config.yaml
arch: "convnext"
model: "image classifier"
dataset: "small charts drawn from random numbers"
train_examples: 203450
image_size: 64
crop_scale_min: 1
horizontal_flip: false
translate: 0.12
rotation_deg: 5
color_jitter: 0.1
targets: ["items"]
num_classes: 6
isotropic: false
norm: "layernorm"
activation: "gelu_tanh"
mlp_ratio: 4
layer_scale_init: 0.1
inner_norm: false
patch_size: [4, 4]
conv_stem: false
depths: [4, 8, 4]
widths: [48, 96, 192]
kernel_size: 7
loss: "cross_entropy"
init: "kaiming_normal"
residual_init: "none"
optimizer: "soap"
beta2: 0.99
lr: 0.0031
beta1: 0.95
shampoo_beta: 0.95
eps: 1e-08
precondition_frequency: 50
max_precond_dim: 1024
one_sided: false
adamw_lr_other_params: 0.00078
grad_clip: 1.0
steps: 12500
batch_size: 384
epochs: 23.6
lr_schedule: "wsd"
decay_fraction: 0.3
final_lr_fraction: 0.1
warmup_steps: 620
weight_decay: 0.1
adamw_weight_decay_other_params: 0.05
Rows from block 9, named by matrix and row number. Rows with one number belong to one neuron. Each number is 50 + 15 x the weight over the matrix's rms, rounded and kept within 0 to 99. All counts start at 0.
# fc1: MLP up (model.blocks.9.mlp.fc1.weight, 384x96), inputs 0-95
# fc2: MLP down (model.blocks.9.mlp.fc2.weight, 96x384, transposed), outputs 0-95
fc1.184:58 60 37 44 63 38 50 47 61 48 45 45 59 85 65 66 39 39 63 46 34 47 75 77 19 22 53 44 48 60 58 62 38 61 69 53 46 29 65 16 55 37 54 41 50 59 44 66 53 76 43 48 55 36 21 56 40 71 48 53 24 64 41 52 44 27 34 25 81 42 45 61 67 62 51 43 56 41 75 29 63 57 49 34 90 80 69 66 76 46 43 58 61 49 63 47
fc2.184:48 84 40 56 41 53 57 51 40 56 55 69 66 57 49 64 68 32 71 31 68 40 59 43 73 50 24 56 28 49 51 51 59 60 42 57 62 45 60 33 58 52 56 26 41 74 34 32 15 57 34 32 33 57 59 66 47 71 46 39 45 59 50 67 78 43 42 40 53 90 52 69 49 59 72 59 80 40 44 58 38 40 46 22 69 38 45 77 37 64 54 50 61 32 72 64
fc1.185:35 52 77 42 45 31 91 36 28 46 38 35 36 43 66 53 61 52 62 57 44 27 49 39 59 65 33 62 46 26 32 30 49 59 57 42 41 48 83 49 57 54 38 30 22 58 99 59 41 27 43 70 54 31 35 63 47 44 36 71 82 50 68 44 33 62 28 55 79 28 67 37 59 57 70 51 63 61 57 70 22 58 36 03 68 31 73 07 48 57 45 70 53 89 40 81
fc2.185:49 42 71 71 47 17 50 18 80 46 48 60 52 44 75 52 57 21 40 27 26 73 65 77 65 37 72 19 44 51 49 44 34 16 47 42 32 36 51 55 61 75 56 44 34 69 38 36 52 52 40 28 39 29 37 39 75 58 94 69 85 30 49 78 67 67 48 91 77 30 47 31 45 52 31 84 43 67 63 25 55 74 50 67 82 62 62 40 66 36 51 63 45 39 49 37
fc1.186:43 39 62 71 65 26 55 45 85 28 38 36 82 49 68 73 51 22 48 51 67 53 63 53 42 41 59 34 39 50 42 52 43 38 51 29 66 39 54 53 42 51 46 40 40 49 44 58 72 81 50 44 52 39 48 67 51 47 47 44 62 44 32 57 64 41 40 43 70 59 51 73 55 31 60 75 50 75 47 57 50 57 53 27 56 43 58 52 51 67 55 28 45 25 42 46
fc2.186:59 59 80 59 38 59 43 54 61 92 43 46 49 47 60 50 56 34 79 46 68 53 32 60 36 28 76 46 42 57 44 46 35 60 35 53 29 70 43 39 36 77 56 50 56 62 46 44 33 59 71 74 24 51 63 45 66 31 48 39 56 52 58 38 52 42 35 55 42 36 42 51 67 62 43 40 55 28 45 52 46 66 53 53 33 73 56 25 62 66 58 54 36 76 86 45
fc1.187:63 61 26 67 48 46 49 48 45 48 20 66 24 54 42 56 78 43 51 60 52 56 30 31 40 48 29 71 52 51 78 68 48 35 58 58 68 49 40 41 38 68 43 51 43 64 44 47 45 48 69 57 72 54 55 34 85 51 37 51 52 47 62 61 64 43 50 53 74 50 65 44 45 50 50 76 45 25 80 49 48 44 45 59 33 76 17 65 46 51 45 39 22 41 48 52
fc2.187:77 58 27 65 15 41 41 36 39 51 46 54 59 48 33 24 88 33 50 51 50 55 42 26 73 66 71 68 45 40 60 34 41 57 63 70 55 50 50 44 48 40 40 46 56 46 14 54 33 38 51 63 38 36 50 45 16 56 52 53 39 49 62 50 58 63 26 83 55 52 52 68 40 22 51 44 74 65 40 64 33 43 59 54 63 72 51 60 50 69 69 58 28 33 37 74
fc1.188:38 49 47 54 64 65 51 22 26 52 32 58 84 48 35 63 62 52 52 47 61 57 45 36 75 51 50 62 42 49 33 52 45 54 39 47 59 67 38 37 38 41 44 40 47 46 64 42 38 51 49 29 47 40 21 44 29 41 64 62 62 51 69 68 35 22 58 55 46 63 59 42 46 36 48 68 59 61 45 43 58 61 66 61 56 48 39 48 48 43 41 57 47 36 55 42
fc2.188:50 56 51 30 45 43 60 37 47 57 40 43 38 63 49 56 52 36 69 50 35 38 50 46 63 62 38 35 36 54 40 61 58 50 57 41 64 60 50 49 44 52 45 27 27 72 65 58 44 34 68 20 39 55 49 63 44 32 27 16 64 58 36 47 36 63 66 45 54 52 30 41 42 60 60 31 62 68 42 46 50 38 55 65 49 51 42 47 38 27 57 46 53 37 28 67
fc1.189:46 32 66 37 26 46 66 30 46 64 46 72 61 43 31 37 30 62 77 48 68 52 52 45 62 67 60 45 35 22 67 47 29 37 14 65 33 22 55 69 44 69 50 34 52 30 21 53 65 65 30 34 46 67 46 49 28 58 56 56 26 52 40 64 61 22 60 66 53 49 54 50 48 48 57 57 60 82 45 64 45 56 71 38 22 51 45 31 51 48 29 70 26 49 32 39
fc2.189:59 56 31 54 66 52 70 37 28 46 49 54 47 68 65 61 61 60 53 30 56 16 42 40 55 72 55 23 40 32 59 42 35 43 85 58 45 58 70 28 46 45 39 42 38 48 38 46 23 60 45 16 41 38 53 42 64 55 61 32 60 34 73 38 48 80 59 46 56 31 18 43 60 30 62 39 52 61 72 63 53 42 64 68 49 49 28 51 38 48 48 35 54 35 42 39
fc1.190:39 22 69 70 34 76 49 31 54 40 30 37 38 51 47 40 33 08 62 44 31 83 38 45 42 54 47 41 74 56 38 60 43 04 51 67 48 77 29 77 61 54 57 63 18 47 49 47 16 46 36 49 57 59 51 64 81 63 46 41 69 73 51 55 91 47 40 27 43 35 57 60 52 51 33 45 60 51 54 36 69 30 63 56 45 72 59 52 49 46 41 48 43 62 53 45
fc2.190:57 33 45 54 63 47 44 71 57 32 32 63 47 28 69 31 20 51 69 63 43 70 76 29 64 90 34 44 37 46 35 46 65 31 54 58 36 22 38 43 61 34 65 59 53 33 44 63 66 30 71 47 50 40 48 60 52 30 53 33 36 32 63 33 46 40 45 57 65 62 52 30 51 69 42 37 68 68 59 45 45 55 31 61 20 32 34 45 38 64 20 41 32 22 80 68
fc1.191:48 45 56 25 24 70 51 41 27 59 55 57 32 62 42 67 54 19 73 67 57 73 29 23 45 06 58 31 67 31 52 45 46 28 61 35 86 48 48 61 39 57 38 59 71 54 08 49 47 47 42 52 57 53 34 12 41 42 33 47 61 34 68 29 61 43 56 83 69 42 52 49 46 55 50 25 51 48 55 74 44 57 48 36 25 32 49 62 50 60 55 35 65 55 39 41
fc2.191:39 62 44 38 62 28 45 44 56 27 69 51 41 57 47 42 50 61 30 45 72 41 13 42 61 68 10 50 40 50 56 58 63 15 55 43 67 34 73 83 48 57 53 61 52 64 70 44 26 20 76 64 38 75 58 60 43 60 40 72 58 33 53 70 48 19 43 43 69 41 72 67 57 45 57 59 47 47 25 65 35 55 53 59 53 63 45 56 44 24 43 51 57 51 64 61
fc1.192:69 56 71 59 52 39 58 73 53 34 37 62 72 51 32 60 55 62 30 65 41 51 37 52 20 84 51 37 46 62 65 72 67 55 63 43 43 42 64 85 15 65 35 16 60 75 61 43 47 48 51 44 48 74 54 61 32 42 53 39 55 43 44 71 63 41 32 65 29 42 55 74 44 01 39 32 52 69 60 49 44 53 44 35 33 47 41 30 45 72 56 26 28 57 38 71
fc2.192:66 32 59 56 45 57 40 66 47 54 51 55 55 15 37 71 87 41 47 42 32 52 42 37 26 62 32 43 55 80 64 76 40 66 36 50 31 54 77 81 16 47 48 47 51 62 52 44 16 30 24 46 62 36 48 62 63 41 48 17 46 36 84 62 56 41 39 61 35 70 43 44 43 15 63 41 57 77 76 55 32 39 42 68 48 39 44 83 44 47 53 53 88 47 46 39
fc1.193:35 49 42 34 57 65 60 51 54 45 31 47 54 41 60 48 56 51 37 64 66 47 55 64 34 56 51 48 40 64 60 34 73 43 29 40 59 30 62 27 44 46 33 34 39 59 38 68 41 51 30 50 28 39 66 58 33 64 43 39 47 57 63 36 47 28 63 53 81 46 46 46 51 44 48 40 29 63 42 23 49 62 17 50 88 41 61 38 80 39 62 72 55 58 41 40
fc2.193:57 36 38 63 58 93 34 42 57 37 52 25 61 38 42 48 44 65 68 74 79 54 47 62 66 62 43 81 46 44 49 55 36 50 45 53 32 40 40 35 62 54 44 65 30 21 51 35 24 44 41 28 39 52 45 79 71 54 36 37 65 51 71 45 65 61 52 98 37 54 41 44 62 58 45 51 70 77 64 58 54 27 52 68 36 58 17 39 34 29 41 60 57 42 74 43
fc1.194:61 46 56 76 70 33 50 58 36 25 21 55 43 63 61 39 61 37 57 50 41 49 42 65 41 50 51 40 82 53 48 28 33 47 49 80 54 56 33 71 29 44 49 41 51 56 45 50 32 74 58 51 56 64 39 58 58 55 56 45 68 69 55 48 42 53 67 39 43 56 61 36 15 74 45 34 35 46 37 52 50 52 33 35 30 43 38 48 46 52 57 39 45 48 39 49
fc2.194:45 47 49 37 39 35 67 60 76 50 38 49 52 31 38 40 42 49 43 27 62 50 34 43 06 45 72 51 42 28 71 58 42 62 67 52 68 35 43 64 45 52 37 59 68 40 61 53 76 32 50 23 47 62 56 80 38 52 65 64 44 44 27 51 54 46 59 40 59 45 44 35 56 52 39 35 30 58 42 50 53 35 49 37 45 57 60 55 63 44 71 35 48 49 36 52
fc1.195:36 21 26 70 44 55 38 78 53 44 43 60 50 62 45 72 51 57 26 60 37 58 50 32 52 29 49 56 60 31 32 39 53 49 49 71 71 66 36 75 55 59 68 34 54 58 47 48 60 35 54 21 68 33 51 53 65 56 53 44 45 40 43 50 47 42 57 30 37 48 37 44 43 55 90 44 53 53 67 65 51 46 75 37 46 50 39 78 42 65 51 46 33 58 50 49
fc2.195:32 63 33 50 69 44 40 47 39 60 06 57 15 83 40 29 46 65 39 59 44 63 66 72 48 66 60 30 60 56 60 52 58 33 56 40 34 42 48 46 45 40 69 23 45 38 39 30 49 53 73 40 77 49 60 49 32 44 44 48 40 89 35 25 43 57 41 65 43 49 75 64 53 43 29 39 68 42 57 51 73 79 31 68 59 49 55 47 60 52 40 61 55 51 50 48
fc1.196:39 42 81 42 55 79 76 20 23 56 30 77 99 49 39 63 41 62 54 41 44 42 43 41 44 46 74 71 52 40 41 41 38 39 41 45 50 37 47 58 34 36 71 20 62 21 42 41 53 45 37 35 53 63 54 42 12 41 41 51 48 59 52 62 35 55 58 26 45 57 77 51 41 39 29 45 85 62 56 44 54 46 62 56 32 26 67 60 59 14 25 62 45 37 54 34
fc2.196:65 64 67 57 47 18 31 20 19 64 34 26 73 48 70 54 60 23 76 43 59 54 61 54 69 46 46 52 41 80 48 48 34 44 76 45 57 47 62 54 50 52 21 38 24 58 42 53 37 43 33 36 42 56 71 30 52 41 26 18 57 35 53 52 75 42 77 32 83 56 33 26 31 46 65 46 64 33 57 41 66 86 50 60 35 61 30 57 34 52 51 31 56 57 31 55
fc1.197:60 45 36 38 66 44 42 65 49 36 62 63 49 48 35 59 57 50 33 50 53 41 49 41 62 46 70 37 60 21 28 54 48 89 50 42 36 51 53 47 32 61 63 40 43 73 36 72 63 52 65 42 46 37 51 50 42 72 49 57 75 47 78 52 32 48 44 25 63 28 53 60 59 49 53 47 47 47 38 53 38 35 58 30 38 55 37 31 61 64 56 78 32 45 59 75
fc2.197:42 48 32 47 68 46 44 70 62 29 48 41 34 41 68 55 36 50 40 57 64 52 45 52 53 54 36 61 47 50 29 41 29 52 54 70 52 47 55 70 54 51 63 45 60 40 48 43 55 73 47 57 50 72 50 51 21 82 66 52 53 43 49 80 35 72 77 31 75 39 50 25 37 68 50 66 69 48 50 56 65 36 60 48 61 37 32 70 57 36 58 48 44 60 32 56
fc1.198:56 31 55 56 38 45 70 53 58 65 32 62 46 45 38 38 54 39 42 41 56 67 64 70 35 45 52 54 69 41 61 53 47 54 57 65 44 61 20 48 34 40 49 35 65 57 45 35 59 53 56 60 65 70 69 50 49 70 57 08 79 34 37 60 73 54 48 57 49 57 36 58 52 44 57 34 45 38 60 44 48 62 35 65 50 32 45 48 71 50 61 40 58 48 41 67
fc2.198:59 33 50 61 65 65 62 58 06 42 55 42 57 58 44 50 54 12 59 37 57 48 54 36 52 66 43 56 55 42 47 43 52 49 55 40 40 42 53 60 55 71 50 45 45 48 65 55 56 46 44 30 57 60 57 54 52 53 19 38 50 52 47 38 52 39 43 30 44 93 47 50 51 40 61 42 37 44 61 62 73 34 56 48 65 58 45 50 36 60 71 53 73 47 37 51
fc1.199:69 92 56 76 32 67 57 33 39 47 43 46 52 45 56 48 42 36 24 59 39 67 53 51 61 63 53 65 62 42 73 66 42 59 36 75 23 71 47 24 36 42 38 42 47 59 63 55 52 53 40 40 56 46 58 55 63 72 59 66 44 50 48 55 59 44 59 46 64 47 59 48 54 53 42 47 59 35 38 77 53 43 59 35 60 22 69 52 65 48 45 58 67 38 72 62
fc2.199:71 30 50 47 35 59 43 33 57 36 46 60 58 52 42 23 56 58 34 52 33 53 55 55 41 74 78 45 47 37 67 30 48 54 80 39 43 40 70 42 54 28 49 58 44 69 46 65 29 31 53 55 45 54 21 34 37 51 76 73 57 58 66 32 69 22 65 64 57 37 33 44 56 72 59 66 59 55 55 46 69 38 50 55 59 72 30 59 39 45 58 58 57 67 34 42
fc1.200:60 83 62 64 59 47 42 49 59 46 42 43 51 73 36 39 40 50 38 57 35 56 47 62 46 76 21 54 63 36 73 44 46 20 70 42 68 54 64 21 39 18 45 63 52 50 41 43 60 49 58 32 70 17 70 76 46 71 40 41 49 61 73 45 82 40 28 58 56 56 58 57 89 45 36 51 26 64 51 66 44 45 38 19 68 45 48 63 45 46 60 62 69 56 61 36
fc2.200:79 34 54 46 28 42 38 37 76 47 45 36 61 47 52 39 40 31 18 95 60 71 41 66 43 54 80 71 66 57 28 68 31 40 43 50 62 58 66 56 28 52 30 43 66 55 76 24 62 38 43 64 67 47 60 28 74 25 32 25 74 66 52 38 36 65 76 59 45 41 59 32 49 42 77 47 50 27 62 38 66 58 57 62 56 78 62 45 43 30 56 44 45 53 64 53
fc1.201:19 78 64 59 42 75 64 43 49 39 28 46 55 62 40 55 65 60 27 55 58 40 37 38 72 51 57 40 43 63 51 89 33 34 60 53 85 59 57 66 60 54 60 64 45 53 29 39 41 49 41 50 45 62 78 32 57 46 50 31 31 56 34 54 78 15 60 51 53 54 50 62 53 36 61 63 54 45 54 41 63 48 63 21 21 64 51 60 16 47 62 38 49 46 59 75
fc2.201:40 45 39 66 60 39 51 47 50 23 84 55 07 74 34 53 72 56 49 65 60 43 59 43 44 23 52 38 52 56 53 54 36 55 49 31 66 88 60 44 68 47 09 51 55 35 56 23 50 35 52 32 37 37 70 66 49 55 58 64 75 50 58 61 48 83 78 50 46 69 39 36 68 42 60 64 45 29 85 67 65 27 46 60 54 49 51 38 41 78 40 42 40 54 63 27
fc1.202:70 70 28 41 67 58 50 44 40 38 30 36 57 75 65 56 52 47 52 45 32 69 56 42 48 53 56 60 69 45 47 46 68 80 69 37 62 34 15 51 38 84 40 55 38 43 44 60 73 89 55 73 57 38 44 37 77 41 56 61 52 48 57 64 69 48 33 54 50 29 70 18 52 60 56 46 57 29 60 45 50 14 53 33 37 74 48 65 35 59 47 55 35 38 47 59
fc2.202:63 52 23 66 46 56 72 54 48 34 39 74 55 64 56 43 59 51 57 38 64 35 48 51 50 63 34 50 26 62 15 41 50 53 61 55 57 30 37 62 57 44 46 54 58 44 43 40 34 63 50 60 46 78 40 49 34 31 50 76 67 29 43 62 82 59 61 51 58 54 36 28 41 28 34 57 56 58 68 41 67 61 51 40 42 68 51 24 43 64 53 48 14 32 45 69
fc1.203:57 86 61 42 79 68 43 28 42 51 62 41 57 48 50 41 62 38 42 35 56 61 50 59 69 56 69 37 49 54 66 60 68 39 62 62 56 44 52 52 43 52 61 56 32 44 61 64 56 45 57 63 60 44 47 57 52 32 61 49 61 58 40 58 37 28 41 46 39 65 63 56 66 51 68 60 63 65 51 68 49 39 44 39 45 44 67 44 39 59 54 54 66 69 52 43
fc2.203:55 47 69 42 24 45 75 35 29 43 37 48 59 38 52 61 57 69 56 46 54 66 45 56 60 51 58 27 39 50 75 42 52 37 60 34 47 77 53 57 57 52 55 41 61 53 82 46 32 60 48 30 46 65 19 52 43 31 49 66 39 49 48 37 47 53 31 37 70 42 47 44 63 58 67 44 55 55 34 78 41 34 62 48 28 46 58 15 50 66 40 64 54 34 45 27
fc1.204:56 47 54 66 60 26 59 46 60 56 38 63 65 67 58 36 48 43 41 29 41 40 38 46 64 30 48 57 33 38 32 55 26 49 56 53 61 47 26 53 42 55 66 58 52 53 66 52 58 53 25 33 37 61 44 34 57 25 39 52 49 49 57 39 59 48 59 66 56 50 37 52 44 51 52 42 58 38 56 44 37 32 54 34 60 33 71 56 65 34 59 46 71 63 48 50
fc2.204:61 50 67 65 52 51 62 31 30 49 56 67 48 56 44 41 64 37 49 56 52 48 74 37 39 35 26 54 39 53 31 63 51 48 43 47 62 36 60 43 30 48 52 34 52 21 48 42 51 72 42 56 61 58 43 38 51 58 44 55 66 53 29 51 52 19 62 52 49 50 75 63 38 56 54 64 44 28 57 55 45 60 54 40 61 52 49 49 46 57 49 46 50 57 43 61
fc1.205:29 47 59 67 69 70 52 23 41 46 36 57 47 63 41 49 42 40 23 34 43 53 45 52 66 64 49 50 24 25 59 64 31 44 63 53 60 61 42 55 54 54 60 57 43 37 54 57 65 58 37 56 45 37 70 21 48 52 70 39 59 49 69 34 46 24 60 45 52 37 44 26 40 51 70 48 56 32 55 48 70 45 54 63 39 43 38 61 32 43 44 36 44 58 62 57
fc2.205:54 43 42 43 54 51 36 68 30 57 29 41 48 68 27 53 69 84 39 47 75 53 53 70 58 39 40 55 76 24 43 45 25 44 43 63 49 76 37 55 72 51 33 50 33 56 47 45 56 38 36 25 64 61 50 42 52 53 58 36 80 49 48 65 48 75 54 59 64 53 46 19 36 24 53 44 57 59 34 64 45 65 24 78 59 48 65 47 48 47 36 60 40 39 40 53
fc1.206:42 60 50 51 41 49 61 40 53 44 12 25 50 66 58 71 64 57 43 50 49 50 45 67 58 39 26 42 23 52 55 51 63 56 53 58 55 48 32 58 45 66 47 38 60 33 44 73 37 73 23 56 51 30 40 38 29 28 53 46 34 38 57 27 41 26 42 28 43 49 46 78 64 40 40 43 58 61 41 64 65 49 44 64 45 73 51 38 39 47 53 49 32 47 38 33
fc2.206:42 29 50 37 35 35 26 54 47 47 59 52 33 56 50 51 54 62 50 67 44 46 44 43 68 70 57 39 39 50 65 34 45 46 49 58 36 84 68 56 57 65 49 44 40 67 64 49 59 32 71 44 41 42 24 60 59 59 67 87 69 29 23 32 42 52 65 37 31 66 39 58 48 44 78 31 38 62 58 71 49 55 60 41 37 38 48 49 46 44 60 41 55 68 31 40
fc1.207:65 77 66 55 29 57 34 44 34 48 64 38 62 47 46 43 48 23 77 58 55 37 36 67 35 47 29 39 63 49 51 46 54 29 32 58 50 53 35 64 16 54 60 52 40 34 31 60 35 64 45 61 82 64 56 32 34 61 39 39 48 70 20 49 50 44 39 45 81 66 49 49 61 49 65 36 70 42 59 17 64 43 53 33 57 84 65 62 45 76 45 68 69 72 83 57
fc2.207:58 53 58 75 65 49 77 44 35 67 40 35 56 49 81 47 34 15 51 46 36 55 49 49 50 46 56 24 76 76 62 44 53 60 43 57 54 34 69 08 55 22 55 35 61 39 40 53 50 25 74 44 43 74 52 36 68 58 25 42 30 64 67 58 47 48 50 41 09 59 42 61 54 69 49 42 46 56 64 42 27 46 39 49 81 16 57 95 34 24 40 61 21 40 47 15
fc1.208:52 40 40 51 40 45 64 57 52 46 29 54 40 50 56 85 39 55 22 68 47 41 44 68 69 55 33 63 54 51 54 45 43 49 22 52 65 74 33 60 58 68 56 70 50 49 50 68 43 51 49 29 55 26 55 59 43 49 45 81 51 52 55 85 31 44 27 52 68 54 37 43 66 43 70 39 43 59 53 57 59 63 43 47 46 48 76 38 28 55 54 42 56 36 82 53
fc2.208:61 52 58 57 60 48 54 34 62 35 56 52 43 63 32 57 61 48 50 52 47 37 61 54 46 34 55 42 67 37 31 43 54 23 23 48 32 56 32 58 59 63 52 54 21 42 45 52 61 48 41 62 39 53 80 52 25 58 41 61 44 35 50 32 53 28 54 35 66 40 73 48 89 51 30 68 25 57 40 58 46 67 59 77 56 24 64 49 44 70 46 31 55 45 69 61
fc1.209:35 06 36 43 62 52 73 50 45 60 56 46 56 60 73 57 62 94 41 63 49 56 69 63 47 26 41 42 75 41 49 42 65 58 40 32 71 52 46 67 46 47 49 33 77 52 46 61 26 50 29 64 60 58 50 15 31 50 54 31 56 45 36 37 69 44 49 61 54 68 76 60 56 26 61 74 85 62 62 63 53 39 47 56 41 32 36 59 39 28 56 67 39 46 64 43
fc2.209:46 19 53 53 47 58 46 45 42 83 27 46 49 58 37 34 52 27 56 74 62 55 52 36 23 66 37 37 57 43 67 34 54 41 58 53 62 48 55 25 52 29 50 57 46 53 70 65 62 37 63 80 37 74 52 47 47 64 90 61 35 54 54 51 66 50 57 36 48 55 23 23 41 48 38 59 58 52 40 85 56 82 38 49 54 79 53 43 52 63 29 33 63 39 44 54
fc1.210:47 21 51 70 72 50 74 39 25 51 36 56 43 56 42 61 54 80 29 52 43 67 46 37 51 73 31 50 51 72 17 46 53 71 35 36 44 52 49 35 48 56 57 54 78 36 51 49 52 51 53 28 60 45 48 49 58 59 34 30 58 40 66 51 46 41 57 35 43 52 38 58 49 59 51 39 37 25 45 55 46 44 50 59 29 64 57 60 37 56 52 24 40 61 64 36
fc2.210:44 61 44 51 52 73 32 39 58 00 42 41 30 55 53 36 43 64 33 55 63 86 45 36 62 57 46 53 59 40 34 62 49 54 47 55 56 65 53 37 44 21 59 46 58 48 56 54 42 54 43 35 45 53 57 76 45 35 55 55 34 45 58 46 58 71 48 63 43 59 55 56 78 55 43 62 79 52 68 68 38 53 41 54 29 43 74 46 47 44 38 29 51 36 38 42
fc1.211:44 37 47 64 42 19 49 60 41 38 28 72 74 25 35 40 46 54 46 33 35 35 38 43 31 61 48 50 33 35 43 28 33 45 53 51 33 37 81 44 31 62 50 44 38 39 47 53 49 41 25 33 32 40 31 34 60 48 23 30 33 41 39 28 52 27 48 32 65 55 46 47 54 70 41 72 63 51 21 62 33 41 50 47 57 46 62 31 53 33 37 80 73 58 43 38
fc2.211:59 35 49 56 67 47 69 43 53 61 36 53 51 52 82 51 55 45 33 56 58 75 49 45 55 64 62 43 41 66 48 58 60 33 74 43 42 57 71 36 28 53 55 59 65 59 47 45 40 74 47 30 46 62 60 53 43 61 63 62 67 45 45 42 55 49 59 50 57 40 53 62 58 43 38 39 70 69 19 44 78 45 60 38 58 47 59 27 50 36 45 62 52 48 49 37
fc1.212:47 50 43 59 55 33 25 53 55 60 54 56 29 52 50 49 36 45 32 58 52 37 74 38 50 55 43 32 37 38 46 49 48 46 30 39 55 31 58 73 43 49 26 49 56 50 59 60 70 47 53 59 80 40 63 80 61 25 43 58 48 41 45 24 29 37 45 36 64 46 37 37 55 55 65 64 29 57 62 23 64 37 50 24 81 29 29 55 30 75 89 41 59 91 45 43
fc2.212:41 37 69 50 42 36 52 46 71 76 47 54 75 43 52 36 45 41 27 59 31 65 42 48 54 36 11 61 45 55 73 27 37 48 49 38 47 29 54 39 50 76 54 62 44 60 38 48 45 71 74 44 52 51 54 47 59 54 65 52 65 52 42 34 54 31 71 60 75 39 67 34 48 52 69 42 65 49 56 40 44 76 60 55 77 40 64 48 62 66 75 26 53 73 42 78
fc1.213:58 52 38 50 74 39 66 74 51 57 46 82 70 47 46 43 30 46 57 54 54 62 68 66 53 61 69 38 50 70 33 38 70 57 26 53 44 34 55 57 48 36 59 18 30 53 42 48 49 93 52 47 67 72 53 07 34 25 32 62 37 36 29 75 67 49 46 63 55 43 72 43 64 16 67 25 46 50 64 58 57 42 19 72 36 23 53 22 51 81 57 64 47 36 41 27
fc2.213:74 53 37 39 55 34 38 62 42 10 35 43 28 47 50 21 47 47 63 68 42 50 59 60 61 52 48 90 26 67 49 28 37 48 68 37 52 39 55 33 25 84 57 35 45 75 65 40 59 35 57 40 40 21 22 79 32 58 42 38 69 59 93 32 48 64 64 66 55 48 59 30 42 45 44 61 22 48 69 54 45 59 50 62 67 48 64 40 56 70 55 46 55 35 63 42
fc1.214:68 48 38 64 43 39 13 49 41 62 42 48 01 56 31 35 50 45 44 40 52 40 83 46 27 57 52 64 35 45 48 41 47 59 58 44 65 46 65 64 59 49 52 76 65 48 54 54 57 48 14 67 59 37 58 55 58 33 57 31 31 47 34 49 63 61 45 63 69 43 15 56 68 74 46 74 37 55 60 57 63 52 41 43 69 44 29 17 53 62 82 48 55 68 51 63
fc2.214:74 61 51 74 36 39 81 48 36 34 35 41 57 33 62 03 35 67 62 38 71 38 00 68 58 25 76 59 44 82 56 43 35 74 32 60 61 39 53 44 50 63 31 62 42 57 52 72 59 39 38 53 47 41 67 31 43 53 59 17 26 50 59 51 62 53 58 36 58 37 39 45 57 37 73 33 69 57 73 44 29 56 38 48 43 38 31 53 69 70 35 23 35 68 53 57
fc1.215:40 66 29 48 45 62 42 82 55 45 60 56 48 63 31 53 63 59 56 47 42 65 53 43 54 22 58 43 37 59 44 41 63 34 71 86 32 43 43 53 31 44 55 65 48 59 55 48 48 55 18 24 51 17 45 40 37 61 60 67 43 32 48 60 60 57 53 42 69 52 57 48 47 55 38 45 64 49 55 43 30 36 70 42 34 54 44 50 69 25 51 41 51 32 71 31
fc2.215:55 74 76 25 50 43 56 37 43 33 72 93 46 64 19 47 42 53 63 21 29 47 51 56 54 35 82 56 35 49 12 38 34 40 30 65 33 38 56 33 45 65 60 78 47 51 27 57 38 61 61 42 29 56 43 37 45 45 18 47 42 40 52 57 77 15 45 71 45 34 45 62 46 45 72 43 23 26 50 49 45 43 52 60 07 68 34 49 58 10 44 53 30 60 55 66
fc1.216:57 49 45 81 37 53 57 53 44 34 37 63 29 48 48 64 56 41 38 60 51 64 68 35 48 40 54 49 57 60 39 66 83 44 26 16 65 58 32 79 41 59 40 28 55 66 52 48 56 46 47 43 50 63 45 56 52 33 38 29 37 43 57 29 72 31 55 46 35 34 58 45 58 30 55 40 73 46 53 55 68 41 55 57 44 48 74 48 49 46 69 56 44 77 45 50
fc2.216:48 91 33 73 59 34 52 31 63 59 35 21 36 35 73 43 64 48 48 36 45 52 37 67 65 44 37 50 72 56 42 51 61 54 45 40 60 65 71 34 46 45 60 17 65 56 39 46 44 20 75 48 51 56 62 37 50 38 55 34 43 70 14 52 63 51 64 67 25 47 43 37 41 38 29 43 50 53 43 37 30 24 38 54 66 21 53 62 59 58 22 60 66 36 36 31
fc1.217:66 62 99 30 47 55 70 56 22 52 47 34 44 77 70 49 27 37 56 42 43 29 52 72 58 92 27 86 52 38 47 47 26 55 48 69 36 73 32 51 43 34 53 37 63 14 68 54 38 87 59 42 75 47 38 49 00 44 65 43 55 41 48 58 41 29 42 53 82 47 53 42 62 23 48 58 36 53 56 57 77 22 40 20 07 28 18 48 46 61 27 59 01 31 32 27
fc2.217:43 60 00 74 58 26 36 63 33 40 36 32 63 45 61 41 79 61 02 30 38 50 35 41 41 32 55 37 32 41 80 70 50 35 65 64 19 78 52 78 33 47 15 30 54 50 55 30 47 15 55 52 63 53 05 12 32 38 67 48 33 38 76 37 51 74 68 71 14 52 22 37 51 43 61 51 48 32 79 36 35 37 55 37 59 40 35 89 46 38 76 62 61 98 36 24
fc1.218:16 38 61 40 58 37 63 58 44 42 48 46 39 68 54 56 63 76 32 45 48 67 46 58 75 49 32 37 51 67 64 36 44 43 56 48 39 55 15 62 33 31 44 65 39 19 51 50 62 44 34 51 60 56 46 43 34 58 57 32 64 43 39 60 57 34 51 66 33 59 38 68 55 20 63 43 47 48 46 44 47 31 49 46 48 53 76 63 24 30 16 46 55 28 67 27
fc2.218:40 41 47 58 58 58 23 48 37 45 38 36 42 71 60 49 55 50 45 43 56 58 52 53 56 51 34 35 40 54 49 56 21 33 51 52 47 42 34 31 61 58 36 53 40 79 45 50 56 32 45 45 32 68 46 57 36 46 64 43 59 46 36 79 59 54 48 52 25 48 41 40 61 36 28 31 45 68 64 60 53 89 47 50 63 54 68 24 60 43 73 53 58 43 51 24